From a checkpoint of a small CTC audio transcriber.
Model: 11.2M parameters, log mel input, arch transformer, norm layernorm, activation silu, moe soft, num experts 8, layers 6, width 384.
Training: nadamw at rate 0.0007, 15200 steps, batches of 256.
Data: trained on two synthetic voices taking turns or overlapping, over music, noise or silence, 149.4 epochs.
Rows from expert 2 of block 3, named by matrix and row number. Rows with one number belong to one neuron. Each number is 500 + 50 x the weight over its row's rms, rounded and kept within 0 to 999. All counts start at 0. Numbers have three digits each. After the name is the row's rms in percent of the matrix's.
# up: expert up (model.blocks.3.mlp.up, 8x192x384), inputs 128-191
# down: expert down (model.blocks.3.mlp.down, 8x384x192, transposed), outputs 128-191
up.38 106:442597499497440497487471507571511462447530519477501472472476507491499567494531498515502553602496489469625452499500471520502501497490476453482404556415544498485499467553457497464527493506679400
down.38 109:543386480382499503501545513462511520498482518500539500475496500482555490519448507495441488370516489547548473366550492504481556684488463515506426505510496491509561500467484629540542504530269563
up.39 102:441444596545473500506491552500531496479479356440503443498513503500497481444549459533492464436517435500530499425449489508516525463515582519491497557498567471473529501534507497537563581510579490
down.39 096:495500556524519477499494481471452508483499678487499603522484513452539448503510534452500503507493656653491519480562608566442530481520519587501508514504471436510492501493472486538494505513468529
up.40 105:639506501500447501500468497494549500515574496500497497542507479445550494541492574453481480500497521472473495492489504505491387444477501475487457415558529534501555581542545485442483509553471477
down.40 119:563471479536471457474616534544378472504621482506470433498522583422448478494552377550501598512341506573461511509500485547577417498499487408507560493597499500494481498547530474452505491498563402
up.41 102:594500394667500548500527555450542503502530500494546499541489480378500408444548534537559500464470552568396478521457607522529590516513455494651551498527523574419523584500498497489497500499589436
down.41 116:495450436507517478429316544542479524500500555414487522425504510474538483535500540532563452562547556565555500455497543499447498509503518500462648500432566501501547489373481341503446500519493545
up.42 108:465487517555543566530526410461500453495497494497509472583470409500482442473488528488540485415513503326598570526493497534602513502415437500487541415498504543505438499486509475508421523504561498
down.42 108:448577469519498468500497490510494556520482556667447388541467536499469565532560498485502500563416494500481496591494515542471436476554493512522422469533440521444505435598500479539564501456490616
up.43 108:609506453520474433517551434542544594552522498610534515556411510321527497504500548501502562479500399419498582499566503571513391500504328399446499451492512540460573501466505503533499488568540475
down.43 105:433493523495628488501603463495517422498502457493444514439518504362440518498554483501484414641502498517528498563528599508499497468493597494565508508497579510501491642485569501432503500499477505
up.44 092:501486511526456503495576489487500400496506482528501553523508502490491499459438444488457486540288490521474546502430542495503533504360504498598535486477503500546500530628413502481472486506519393
down.44 087:470507463515524496501512492543496497455562503501523506494579511509451490493498513560559559504507533577469518531506498499505455441501501542499493511528526614537496524497500462501491492403471470
up.45 082:439472429503564525499441576547499571486459478487514466511453502530495500528529500528456496497553499513423508495548503563382528442427501503592502503498499486382467433608488583461530465522500505
down.45 089:526499511529491556348511465443395500499610506512459495480520585514502570436452498500495518456497488429501523495504562438467501513562503544486502445552428489510585498483498450570538487486480500
up.46 100:505508483413533522476553501506501515542499508473492528485503366503480500497449447462502497487392594477439502492520591494482494452475521359484488503498507525558492378522573546512537512509497500
down.46 098:427404455519505554467484523568507446421503589501492497500547468468501524503386441498585533484497530503617459484497564498487404492496502529476503499416482583507529533501431378517444504483491477
up.47 098:513489488470559514532550498503548561528559506468494502496457410482499497504460554484498496500636447465597496505483504480607570561515516490475466387483503500503492499499521517488485500494350500
down.47 094:463531453640428528503519545454500542497502554695513526500505505509601506503503498374488517504364568502512448591556468508502492492509475448406463690477427510500499523513541546594552456529504487
up.48 102:500497465473405489501499555541575422499498506540610516506488498469440500546584541548496526490522524519672527438474503500514565444597489551512502601558487545500543494413509461491488499532565529
down.48 105:500500492501551461402503501479505526500499495478512417483496535543426441552561604437533465504479488449585484559508459443495498610528538513479473525478498464502510513531500437565499454444505537
up.49 097:507500516515500546532521397538606504457500496497568421559496364485514438508385500453564499497520447468578455573572518533445521516467512478499499562480494597485514512511562414504509502468456530
down.49 091:497509460576569575495401502498503465526466495580505475496463560441484507526531531491500598500368558491500450507491585507500490546501503481486563506475483411526525506517517649511419500460549546
up.50 077:474498492487447544511432529503507524441504560599531455543482540514623493567497364536490507590502502498549501553454512398524569603501569494490557543509499496500498499505499474503490500463477492
down.50 076:515587406481522500325502536500495392516520500532485503498504410554531500483480493499544503523502525484492555486511448490566501438552448483513500478505507523500501572612447594498400403515486505
up.51 079:540506580501407505505429499409505501500521506524500494596541416564526413367496498674501493500466462492499495624480457531512500453662594500604501485458509394495498500424505507471423547503529542
down.51 084:497504505452463440499511489539391523495464460432533474496536516472507536512490485494513500501555645502601437499499404462494510486462506498435539515559488475523500502500465480473498462505500499
up.52 107:508526614475513492462447401547541485594497485531501512486505495527419505493498468499436555454477503443437494499600497490537480385456587492496446424500484414516541503535505440511494544575523498
down.52 122:591496531538500499515511428500544472496366501517507475485544446446495500447538509475440532463532512503444423513456583501500488491509552501487530553499503455474495489500568380460457729447514432
up.53 100:511492374499500508477555514497557476509500532376487390536586504596542487500500501503487524511555500502553392516531504461438500474490577501513504460460486634512528523511445468501510495495493503
down.53 093:517497490485498511499461514441399503461540503468468500539477349511510578508377446491514500522496497514455544499558443473503508500544457540499527538519518457443483527494494535510490500515532496
up.54 093:516475504482495540540555508507510504521500505498522499433566478493493472502483502469479500498606502515580491502455547508429402499504492506500486500533499499490498500336557501504471502499498569
down.54 096:450543452500479487556500511500490502500484494494489499515474494500594441527498500491487464430503505486491534509500500501489560487485503498497432547502505587503476406458500502459493477472433499
up.55 104:525502556445506380507508509532512499541498466479488486500566498475508533498507462495498565618500499516500500496588477502602406497326467487492559534492519559466495527504489486450549529500436456
down.55 100:503501510490547530532495505514632501515505522544481540543495491398516500405500495579496503436498460500435519503419501645514543576517588575500488504334501493443532454443413495516458668509453516
up.56 113:464569501577612499589498463531550501504536503394462474492449492504502451493519505503501501507494545454488465604498456516490502495604496490490542456514673497496574512572482497507584523700500499
down.56 105:499493514499512502542545513459480506506501497496544584499536481492505508433489497472436476385546532556600500227527512448523501476422512596476453508443546468519497538496521585509488503511498483
up.57 094:520544489500559491502496351498428516587485493479390507472563504517500500490456482508487501551497618499422465496487497502424494534581499496529499502474592526514468498495511411445456499514456504
down.57 096:437500530498509433509538501512504465502546500500517507529446413505498452571459509490554499484449490469508501539491370474508514492452447505494489488499492543492498462551496558524475488565541433
up.58 092:438498502492518573342473613467471510493500478495495614407597487465497422387497444495456531455479508499489482509516471580510440469477532587497494559473519502500520502552583462494545499472661548
down.58 093:483527555495409495503577589542508484486498397514487509504371500474469502435619541351506533623500501483498468521503512490630478503481455486519503320476461485544513438389468490509468438496433476
up.59 089:494529480409490470519556462558532478451499469442511492392402513495469493464528417506567475551568465451498508524499493515506490482454671520496504488496500481507593479478555469499505469459581576
down.59 088:483518522493459460355490672577498534458495513508436465463530484502516424479477474503495465514505642518557500462500504490492553570556334488480486543490507507584501549486467505514502444479480532
up.60 098:459500567476517496500504440493502499502500379497416493496501578515455500583546466423576502489500509558513450486488499523555352463499478507427503618550501500483519500555508465503524499562502542
down.60 094:500541500641610500485447501505470495508500499483394427512520432500402505500489509500501505515529572474402490433541473484419506529556516558672500539403526661356509564480522504480520512478512557
up.61 093:486501452522488481522515497498497616441499576491440525443473502510499501512505504469527496506430611499463502498500495508511522512492500501498500522482337445423519507506573537554512485513413498
down.61 092:504519510455497489501476501535500500493636501576501582516498434446492487380503457530502502502437383480495516525621496482517481489580479477521500490479526448495501452520494512553500502583498499
up.62 095:502476485500556534492439596481489506459500499490549487484481504485501499408476477519459623447600461542511576491500493564504503438346340598559443459510510505476431529490628548414620496495494517
down.62 091:514502429497475455474510497483496544501475494516482502372522479504496488414623505552496475501511518494585507532603479485485593536475521427485501486491568428498612497517486365559559486535595467
up.63 110:473499482519502496411383498499498575497566506511491499501481500503574506493514553503492478425512522500475500558539475554526521523512463574528507434497495475477567493472416583451512508486489518
down.63 109:540518450473461510520510497492508458485547505517500497517548550458476498492465517632445566616520460460501497499424505487432548446523477513438462502502366495494502500583500468483513447497465632
up.64 108:546520496514489619462490389513500483503500375528486438496314513439447501412573610499487518502503504397458504508474488529504506591488480495499500579502499472512498498484494603484494519523498500
down.64 112:514501450519525404476518500422501561475459455507497506530577464485499516648504448506645517473579535539508494507581452501450508484469556477503530494500489494506495499568471629494577424513500549
up.65 097:481526521568500486467499499579497465468485485465444499495483543501438474501504501392494452493446612539473483623556516632467481474607426518492545502454500503508438471391554527508417495479585641
down.65 092:502523504497499515478509612459512527496511509502424581492443425503499376502432449535587560497504630513512506379477469495506507506505504511500453423469499504569505487616486540516500442474494622
up.66 112:532518362583554513502644486489556494453506419459547486489518502497499409495459502438484502532580521525494499631560505487484513499487495500673452467595501534388485447497548485501594500505490504
down.66 139:575498445439538453590538495462530372464382468443549503475497557490465425514491463474518465533490501520459445446512508463436407514502496541569497502509528515540498485384486412546536457432490508
up.67 101:655469416503488532500463541499606417542500507535530534444511496460565403589515493491381500500539502502508504467436532498480453495478570529567519415503330527430511629514454676509500538498517545
down.67 105:420541500485532496497483432514613500501523504492479502435397527500500653505501601528493549499525489503487502371526514372469616588477500502449479640487478412537463509473544479503491485438450493
up.68 096:530465455500576500489486500531595500508519477505526497487440490593526502495557501625514483404508512458510543488563454503498525500541512457468571483514592548505554360539570368500524486566468445
down.68 085:511502515515442490399535472494530533468489602467510489613577505414475500524489541505513603499508475541481485508394436511501526497516558487505498501584470492563483530407461497514502502498512549
up.69 088:585499495530524501491650507596567457553468512572399497489480500516514515486479428621487492507477498496555460500500506428510447493442434499550535552532461494503439556534500502525450470465669445
down.69 088:499508506489491500460490489518531510567603504500539501503540277500495577528492499525635476493445496506492641556509498526490498436537529497398489541497507388530480574508502500458556501474470504
up.70 100:506514532476516483493494452520497501500499510433477467496414438504493408426519512482491507505432558499502513485535505562475500506584482470547470513552573511459471490511438499509496499500529502
down.70 093:514500530528496453507458540511490473591495499448448507500500539428510489504463502475549500547504750519640456468454488498573504483515467485457393519527490588531573661495510540501524330500601505
up.71 104:453498500447423569543466456518500511506497510344488354567583454568548410493487493500537500488528539456538350490500466504504501554520574455500476380484550505651493492480558502520495520503483519
down.71 103:452507522497500499557656570501480468542465426521544605464402443502503496474504462467555486554432554519532494453547446500498548494496410505481406439499477617483501522476480500559457449518497506
up.72 084:501495473442497441500498511593500508501500596440416500471421576583552504456329479518466486502489566494458616511471526457381487469377498526499502636496480498512491499511490560500488501452491504
down.72 082:492503500552538480470465508435552376521515350607568500583520482502442456501514392498648557548485401472499509509498499504473470479499488504588475473510575495570444561475546497495500406431539551
up.73 106:475495499508480504458620457500498497506534512472534498529596468499524551510502500409492518510529515434509537498594500500588394452591470500499495509492505534502501483501588461490558481483598509
down.73 108:504496499472497451470429519518515495500554481583490485532509557503506494477461490514471502498462411525535566517499483495570465461484438373532489488479499486512512629530492492466500556497470573
up.74 094:508523502481414533496493541494512505424496460500477492405424675492497500501421498505541508497506478579494385477541459508418430501546493509555499545512582452391492579546486506487547519503474506
down.74 089:574517415418511575525396478440509499494492448505416544566445513489513308498500557603483536496515526427529463441594515477500536350497510461441517503546423584501556563506550574400503510508577499
up.75 099:589511510550503492499529469524579451492508507508500547541502512497500467431510464446483464560460499333483435569502494453465514511559520500433534508516509498487505502499530553483485500605253483
down.75 090:407518493488466499511466517521509568507450492513489465519558501490482501502474452496554585523567537510500482554500526472515471495483524518501525524435528383557502517493529487512491484481505492
up.76 084:466485507580358651558512608501499501470501394499470579496551497525488500519455528461500500521550499493477674465499523500502544523330468462480437359419509503537421509489475509453498378501627471
down.76 087:501531552460499465465492573433508478549508564500513298499505522597515448422506506459495489500433522405441565518500480498535498481521529519492503493505591445374499500483535480498502483501491493
up.77 108:686504506693494527500554496506499417498496467471485508516518533492497496513506530468546473483530495534495581496495507490430380544523476489499495299626517500464500488321458596467503497497389526
down.77 102:501426503548569383541496521402398552439499565493500587513573424450605497500375360479500517490528503500439674499547454501488612508521499574489505561407597538480505600498499516375500523530544500
up.78 086:490486500368496500442422476505528546463514517532500531494407462493502500543610483430482532513442500517505489606519505498421548532467507536468505490462543507514579539429512541609502518496504498
down.78 088:528555497646500475577560584465542475444495512525506500590511501465542476510497473519567535488515538550492497477573399503498586501535486500498494500481481489454501535551492444498263505526546545
up.79 089:460500488499424500507531500483498495528500517539502356516521515455495465406527438504480498483468495503495491489428564498495501500559501503500498611500497489429488497470496595544578500483509571
down.79 087:659520500481482503475473686515499628614466478504396532523479516590500463424513470542457604559559458521437446562504486501697477500500468498495485508480569494492498527647513478462516469421574502
up.80 103:497476466438549565500507517506496509482501486492504503466318610471480489522530502486499504471538546502481476567495500498455495578537498549532384506670509493427479507373537497486512470497564495
down.80 097:478564399497503615427500492595599496494506432518463464482441511569499345442500500603458501471405561544500500437522417468500487506471544568449503469497503613500509511529500452518479502487516660
up.81 085:480408427499502500508494491498488500506492524497501432593501609473497462488362483628564472434500487635388574497493580511492527501383516478438536582503539516514436443504459583450502508479490568
down.81 084:509606505540518506439438606526607500506559512489317529457501430478500507480504468461525529520484517430572581429496494500541491509611459509536496521485497547486512545607495496490538426485468480
up.82 113:480497542495501499397499471410498558570507492502464515504511502473496540488519501466360497476498525419528475511428506497469499519527500501481542603517431530502489527498457619497503543588612496
down.82 110:504454493497409500503504515567572481523503493502519454604531433508533472624402511436594455492491406500432435490527457497498513496499500484497496483506551586462521514616452542448471506518506504
up.83 121:650451484504480500406480596467511500500500508629503528497417500493425416513509500501526484500494531603507504490587455634586533538501539500489424472544670510539517478368510449496496484500492516
down.83 124:565498441540502461504398494459560522462490495532445511594523499492554633501564490332690501587489517433512501497497497453510499501504578505523503411484487492500509499464496504484445520561545422
up.84 103:491479381495509500510501406486591482520591494498474496578537495501628501499500367587561500488505501503476438500573540498493456508470501551499490505490492512564498559495489499545467498487491580
down.84 097:500578600492447500486585546499518515438496562522495505436501421516386581494451573474678464582455469481490598503455492477527483487481507525491501516505538506500496488529425499516558444432501501
up.85 099:499462502501480411491496506523500500503499512357500470498502501473506558491513494508461535500458496502500502500505488556451492499488498531657480341556527554535502442500477472501529506499496627
down.85 096:493502622488493451554429371495498492491518460512390565574578498516529526502486657502524445499410508506505502510500437491503486499516438535472472467494502516445378489468531504426525445499415376
up.86 103:537500541476395553391466473570500500485484525466643440555491482500492481499538479420512549517442490485553498562309507502479470501445511507494433500496498608460412505506674513441542500522445500
down.86 097:427576515522561499590584540557450500484559504524435539413451443528526527503496506628445435451489503500535460546534495492478533515491448501515439526438570514493499493532422482563432486496402531
up.87 094:518496505504591529500458501467459498509551501388565487556480443497532378424489481501453473505500433506587499503347510456451510442438570460415452493462529480500485513388463502499493633347537501
down.87 095:598500477488472349500485549679498519548495480550444483535581394509581489500505470500534566496503527603500514489505494500493513606501505472449524481505500522563499503514379585414513434576483521
up.88 086:500428413521503501476503422577499562573527512500503476530424501536430486641483509488502422519499511494555605488498540385308486499527539586502489469501501498502494444458480527505482499421295393
down.88 085:500522594414644499536541593469497500487479516480528501498499527504560483400496496482565623498497442560499504496421390553505489490586507497470648601475501563504432659535529509469476500506536446
up.89 095:499480504496527497477504568491500478500506470502534505440583436466513500485492501497491527445490500509498513498473493529420516555409518507486437511554493500503470500498455502469517500504335631
down.89 096:564504484525505461362506526544488611482521555500490387520465546495496501500500482472642504511502501501505582490501492540610555478492530553512498596518523400357484572471438514570465498470551494
up.90 106:494529492496500491496603521499503531477499390495692515473512472526586446500495369467633500491506520329539499500485558500499451494501475462579491607536504475500476606490498435500555501511420553
down.90 104:594376482498532493494356513521464502500560519500514445451537532496403610495516453542468614405382482499535369533497388500500520458543459491505522586620519521485489497490519554492472606516479499
up.91 091:506484560633473518497508638575542500493496500503472491505586582467518501496618514463443494500632499494490498490388555578499415428484469479501549500398530511463448440575461507446531493537481492
down.91 085:492501499491501513439516512385486505500507491525494693500494312495458508480502471500430506496455499469501577573500478504566540490429492665551604438537504530505414496491605495494486528526520525
up.92 104:507563457495562477489507492500542472558469502506496510495497506498580502586500406433622509491502503487501459563556442494649373481468496550579400349502496512470473485494572544500492499496405524
down.92 105:501473470522492572488498489485367499482506536621532508440496533492576449503482567501406418663564314521500538485507503568500509504504441432392585603552510563420528463494480423484504527498503484
up.93 074:483498450517522545497568504489520597500504607501524471468447477538575503428521502505500492469520508250491612495484535449489525527441413537492486452490522487497359526511500499470516506618527327
down.93 077:522502491500440500481412504490503493540558508500466516554512490569440504642499486500443497501490481615515562515470487537495506428520442494496466570502540568505506504514503554494524384512485584
up.94 087:495519547373607589505458497501512536502494459509513506511559451461503543559500487509564501493509496334556501488500464453472552508398501516483499478462500504554503479627415500338539497499481496
down.94 082:499555511468460561504390666533502493520555533403488581500492512509527591491499502408485483521500623467427469553487441458490611482677501479500538449499510525497504495487548523501493442527537535
up.95 103:492603494505504514498492647488609498532486544515382496497475483515457523447474436484465510559514524501418504563505600499503551456579688464574444467404479513513495447444487502513486495495512574
down.95 092:326366472501490516618581464589564394505522505492502496445537556475517480608431522511446460453535499546547474530482527495495504563483404493504471504518501497480501467475623456518500500498499501
up.96 093:512530528405524503512497500562498498526522414502559498525642531514505526528626427407477441498497584577488624451419504497468475497515486479427515405500444533506462520493532386537501443487454451
down.96 094:468567505597685532502596517475451468535464500472500550580504468563645497432438488503404550406555486470433508483407496516494541461558532500523486518427485495525490488494500631501445513487543540
up.97 103:433452498608579480479499485555545489515509497531536578587533465420494505560500570501443539454492505499563528476500533499497541499503462550402498481408502503514491557473508475605508506581502682
down.97 106:537526471494518501496497558473448511499453519496465551529668497483517550463490497501685503495502463489500501585482506497508566503512499396500504528587490501453494500543492504500498500499538553
up.98 069:510474501520477544566499547479495506502501487500505572499586500517565501499481504599488518413481510500456577621467466402488493484359522565451504489481365507366525578549560630456408491522574495
down.98 067:484683491480481511408500502506498510515509649584500477474573497469459512493454449513512497537494554457478543384503491443473503501467488494530506546387614492502501441425483333498480475512501504
up.99 119:461471523501654515482472448491497438505496482496496422478540500518501500534518501495458505497543570366500503591504499504500469482433494490699404491564501502494562525405469617445493532516523500
down.99 122:555520420474501363502443551490536527456473511477529366495493473500425498447538553457520433625411447474507500500496475501457500500518540510508549544470498499474595477500440431498469474483489608
up.100 098:504494491517497593500502508508494636477616498497497526557505500499497452498501478438497514531510506553536577504437503317503555502489503468478535502502499631492551532495500512597533447497607472
down.100 087:512473555467610470575509352514413397497495566458500529500551506369510428449458457481569502464499500531496530463516483605505564493459508514491416458522492474465519493525454530391348500545507500
up.101 103:484501453492489423479587513490507503510499495344491403492583508510487402500414347393547489500479509506476499501498508509563432451499528498522478500488516513503504475411573478543505485450499518
down.101 121:501419519457477507502557572699647486539530502493439477561489524510497465524557472463501631537500500480418489489501571489578486462496567503472521525492491480514534511528467489458499597437477485
up.102 093:423474467511376500501462493519462554554500497497608501436551507465525514475544511532499491418433516461498468510526501503392455420541501484547501485541454522502516406501491560508560503453524500
down.102 089:543502514475503559506500504500500499438532487527500611632541497502498517494518529497473626545493494499464491482414492503582500494477441648501489534500567478561418507539443462502498501570503550
up.103 117:617501372459476489525511498483587476525612438535549504486479491479590500491495531457481500448565492361501506506664450500511496522484481491453513482493520476433643563477402641515501675630506364
down.103 120:520499617499501545459482396486468311467549484502464545427503496484443523512542517465500511562497455481536465568468517477424456497495482477341515502498482464504525530507560518551534541497597500
up.104 096:484496647493455422508447500468520503445500504548489498476436519501507515623507529494500497512489538390508563498496511526502605492502500500574490461520500502497509435504433500564483530525505440
down.104 093:479508434491538589477477511502462500502487551503438479499492490473501507480441540509418538455474520498514471459559463502516522515567512496429564515500499500518488506493477496427520433522496503
up.105 099:519498596508473540498439498537517579491506507501494420599565509500496499507467504555491499416525499522479501417518491529503437499368502492549497536500516527493523488500582452540673499486625484
down.105 092:442500472538500458434571506506471484488521491500520545506544453538499497433564529565400495436510607511502620550578424463600503425511519518506513457549505501506457540626498474472499373529490554
up.106 111:500616535495647507504559448504500493518499501374491542500511498516503483502487524494553487525507581500515498534485517509561452329456471453567511579552497497501549503586447434520520518506466500
down.106 122:546469499511498454512471422458486600548501553508524520386491489622571519507499562465426495401549500492582498429416494500397494537490483576487435501501544528529511481512500491529510500460454537
up.107 100:500475496578516499494474492470559513508502347503541464523680556482500352496494460499458524507537506488477475612536501498451493373500523570514495532540500505485466513370419400500524605500510483
down.107 096:493637503475452522462590511483500409447539455456494534532487585595488515522497480472571491492529527473520608385505496513499499466500515527498515529502484502527468498430501510493386509484459605
up.108 098:565498497500535573496584469516498498617496500560504457503527448486466507562395494507493577549510511512524470533500488528523516337488441504494395603500551429453490519638404477550520387512549541
down.108 096:510475423497527493532499519472504508508476494470477575476520517497513504514496498459485467517528502428532483511491500587527514471501550525507518418505582514498524519482500472557515520495500655
up.109 096:498497438420503531466676505567491546529499346483601519520488501498507468552497500522419548454448512491466327550454505495491500498505533492511590498506470516461503448491460395509703498502508528
down.109 093:489515502504481531502502509430500505459483613500343541512468496500475504500623440514700504591452529522539618457506494514490492481570456610484503488518507438503502578497475497492355443505501582
up.110 094:464533505498527560528496480620588534500443502514486457505500360501501501501431491501487498546501491431482499650466510499433521500379483456473423511487563483501446514562512500500384545463503427
down.110 106:509474457503466501590387483558494489566515505510511413542600503496498497465394520556504553433497498490502494351496500514502510523528537499497499632443601514497500620500507532615530501634546453
up.111 100:410489519415453584497530388558502541483500500485509544532447418487445460437501482489402500486472567500422510637503506497532612468510508501493501444500507555539427534468631505491614492573529505
down.111 092:489511498583414567506454539451346481439520512550510461532499521505448490451500540537500346515485542506526490303626471506505421510459544423501348595483624497492483633518562383563496508496501482
up.112 098:473492500537488490432595481530519500506501456492601513482568552497532507668467500455478486504468661504500465470493518473380470437499539533396497534478512576474500482536512539440603503510419507
down.112 095:499459479522435350529558462515441502498522502486416532463486501389488463493485440543569502461512499493510573479544525457524529519503474559558595480491589519510505487495498523512469538548500577
up.113 132:486484497478468552496501521473482434470500431500505504534500590501509524398481446502401589472503508506365518537465476626500501540343493498520410588482498497443439500497513502490676519580670441
down.113 123:502453543499505451500496520489502512517520519515500487500480508478500506548500585492495485499512480520461494522478607648467477515473469586523500498552516493490470498370518494504594577513477503
up.114 116:507541489525502500496485567513526500513500512508398505513483491500501461500484495461496537478473499488547508500605503517513500498533508502466525546439566495537501592315552361585537493524518523
down.114 120:500498470485437644469560516491463551500588506453604529495522505504488307527551582541471504547527522500565486493510501517548475427483488462498551485503499492539574487456577436495455414516588476
up.115 100:470507539498459500495537514389536524520512541506503399496468512506500452500530504490531502505526491500518512422561519495535584576504522460491495489499499509500566496513500514547449503581455499
down.115 094:498481499536408504496385489521450472462502391516476653478453495647523489436508508408539546484501500501624466547637551473498477499493451518363507500496519501449502581530500544508500502530470503
up.116 107:549572574517520588600586538615495452502499450497424497577485489513432482482515507394612494524629497504528512645500457499494448489515480512479527502504573476462495619528524499490515500508453522
down.116 104:523508464456501483503466486525508503651542497521543550416502487489500502478462490351386593486562513493486366496528510498441565495504434497486524515402501570500520525525532574411508554506530482
up.117 105:494495434499486496348501501511644488506551510516464513444481420516486525570500498491574507405516477502497453533491492498611355530501485480432532547505505451497553563526519601541499481459485514
down.117 117:516482498481499547509544441502500589504500531449540515514489414494566435443506398548490433472501522544438507503562425514382659484574486517536480481490506493421541401511503499451549549501495600
up.118 107:512501480528487571507493642501501512500499401499601499466500485485469501520504500479503536412582499401442537477418478507513489436450497450422499553495598499493533512508373455417539494500465497
down.118 114:370476451544545486490509522443510501512478470470520426547500522569355494537417508463470504553508462521495426505536531443494481467502550506494483510502459501515602491407501497547558555505482552
up.119 119:501481472574500452392474567529499433549495500585517500474518507510454499492440506498441488492436514505494516493536511492590553446503543549499543500501493504538497480602583427460514506581447527
down.119 099:441438500512487505530570480524487469520499546559493501515566457494494562465496517500353664382501486510517496490488493548495529507392500502464446541539499500501460529465502448567531499500514494
up.120 089:415502481506499457505497362515464497475499528497544410519377502513501494501597498493529520504531475497496462489503505500498470548502497517549498462433503497537495499492507501560544500499542499
down.120 081:492498510543595638438536657476485542563522512494540529518522330541465510526535503462516433524490512503523464497499498445483511376552438517471475493492517451467468586574503565512372517511490494
up.121 100:583590508562549464402518500500501500492411504470508507494515544477468505462500492501509499481562516500555499512539494508686499514639474477666494460493649464519533490505509431516499494561378505
down.121 103:499368516441455522552479519593488468605500539486498585543497479499537518458503571515458656504473501500495536590532375505464564533472496488414508486485507497516500456502379486572419480515613468
up.122 093:508501502482574482510438497472598507500500396517500520548582391472518514533501500462541503478509417374531449388446487584512505438478643454506409551493446458500502493514483512515540496502362494
down.122 089:374599527572412627486575517384497521443505562470476500495486501546509566515464453487519527501499508503526507475529631487486501560631492449499575634507479602458460510541502560517452421527500502
up.123 121:504519463606558536500500493435543509458577492504494450581535498504417511494500593494498500508502535387473499499513570499524549500504500424518495503511511471500499580458432508592414589508362298
down.123 125:570515336603503630501442484501476523502522438434415463569450495505417471536560502629500510500514565497542507573573478469505427502454449511475534541489521511468472517615543502631493553502565485
up.124 096:459502661496525436500496561488489517482500450552598505499406555462499502481500436502527544484570479497470499551506450497479620504513604595500489496500505454440513511580486490498505566430495529
down.124 093:512491474477424532502541500533451602532473499532465450572508392496640517469568624568488480475542484490549438461511580505499502495498499499563535482503522613493532488501500485499409500523482349
up.125 085:401539492500567386504473510462474500499508445522498505505443502502438471430494494533497495508509491615478522482500485481514574498475550507494496532491453471500421499508485513481557500464597493
down.125 080:499542539516501500367492508508526481469393503604477508432624418526483493491475501507501414500493494467500499496510566508506560460555490470501472508494511490501555508558507483526451374498414502
up.126 095:502488474521588447503500380510504498491551457552455517499447494471496502440543512563488600517510505490550592540613430411538559490532470526627536497406504379501502455514505440522565512494686500
down.126 093:494554503485497552481493498497498499479568517513573551523600407437476547649503542487410467503485514569444512496500406510481605447619498496467497510493443347501511511518510533373521498496479522
up.127 098:502420500515431573505512508433583497527501406563501505472537502490509500497494509499501512428503526494437523458500611499457475370454487494504444582426495562497495497516410504511506500562506474
down.127 096:494604496517582484497498493462546499492501621501455401599498500503467481495460383529570418519428516450353477503512485502573503469410501536507487510495491502499510486497509480435424488438572501
up.128 085:502502513603570562506520465407500530546520508633531516476498497440533503494493586528502497532499500574537546544552517525485484566484500478410436616454382391511501501440309488501530506471516595
down.128 091:505504496511533495494499377509551419481499503482504593462505511504457497550466419473617472455416427477616481503506506488498497490560635501492483489604555500497503586649500543354469500502516506
up.129 106:508514481466492397500483455498501631505510517373642520501439505434528476641562500500466547495568559505593432473447526466470480499488479508469530536508456550452505514400469551503544503501458626
down.129 100:466466531473497498492497500496480384487511501510485517539465504504510493534483534462494513456501452528478491477524486499481493508472537517501477489512455517595498484508501468495468499509496516
up.130 116:630511500597556501455538490508499491594505493464494422538498482498467415545290501508510535544559466501522587646551511499505499440508553436500511466575587541509531502488394383500586509489523498
down.130 124:500500442488500503500553500483427524501575536446494526522503517569451575536496485431461505532513503494486500472574462523554368481500498503498459499529501476476529514543500502489558531393518430
up.131 083:498504502521504442498437501492553493560499467561485502500467534571597495603568462447606500460488511550459457500451444496554466477561514551501512683579484495482493501508534534499457514480498694
down.131 083:484645500489501618416481505501445502504501504559501503479493501394501525413470510529516487495499503485521461498501522485483550496604489311519410486498415496530503501542563504465598430500500527
up.132 092:488516497543504544545576517551502493448470540516527479507485471517486492581585510502525502501498476502603495552501399455577499500500494507481546492602504528500562500568532501527518443493503689
down.132 091:492576480493491480438493452534430594493555501518506497507549408499499569490404416508362500467527496453488515440497532483511475498583419481467445507498489438515423643509489480531462502566515437
up.133 114:389493497567449452436532501508510472486442462572495525491479478465340536497480533597470562416494536520422498471501466513571508388440499516498530561500515589523515501560440410428526508552551638
down.133 111:498430499521507514640429497507502485500487503688503507524634529501475501479436500497505502452627473325399510511364499536581504501500580497424500509564594454504531497424494495499501497519500500
up.134 106:352546513500576502483502522538490490551507502577511547542419510436487470499488499500498513449499525431500502480475525500439496478500500525509524405597487538499494516408505498515484521465415597
down.134 102:472492523570481469502483461507496526533497419498468473522539457501568521499398507518461488523494508502499499510485517577512496470507477503484481488484509603489500479541501609467508503446497524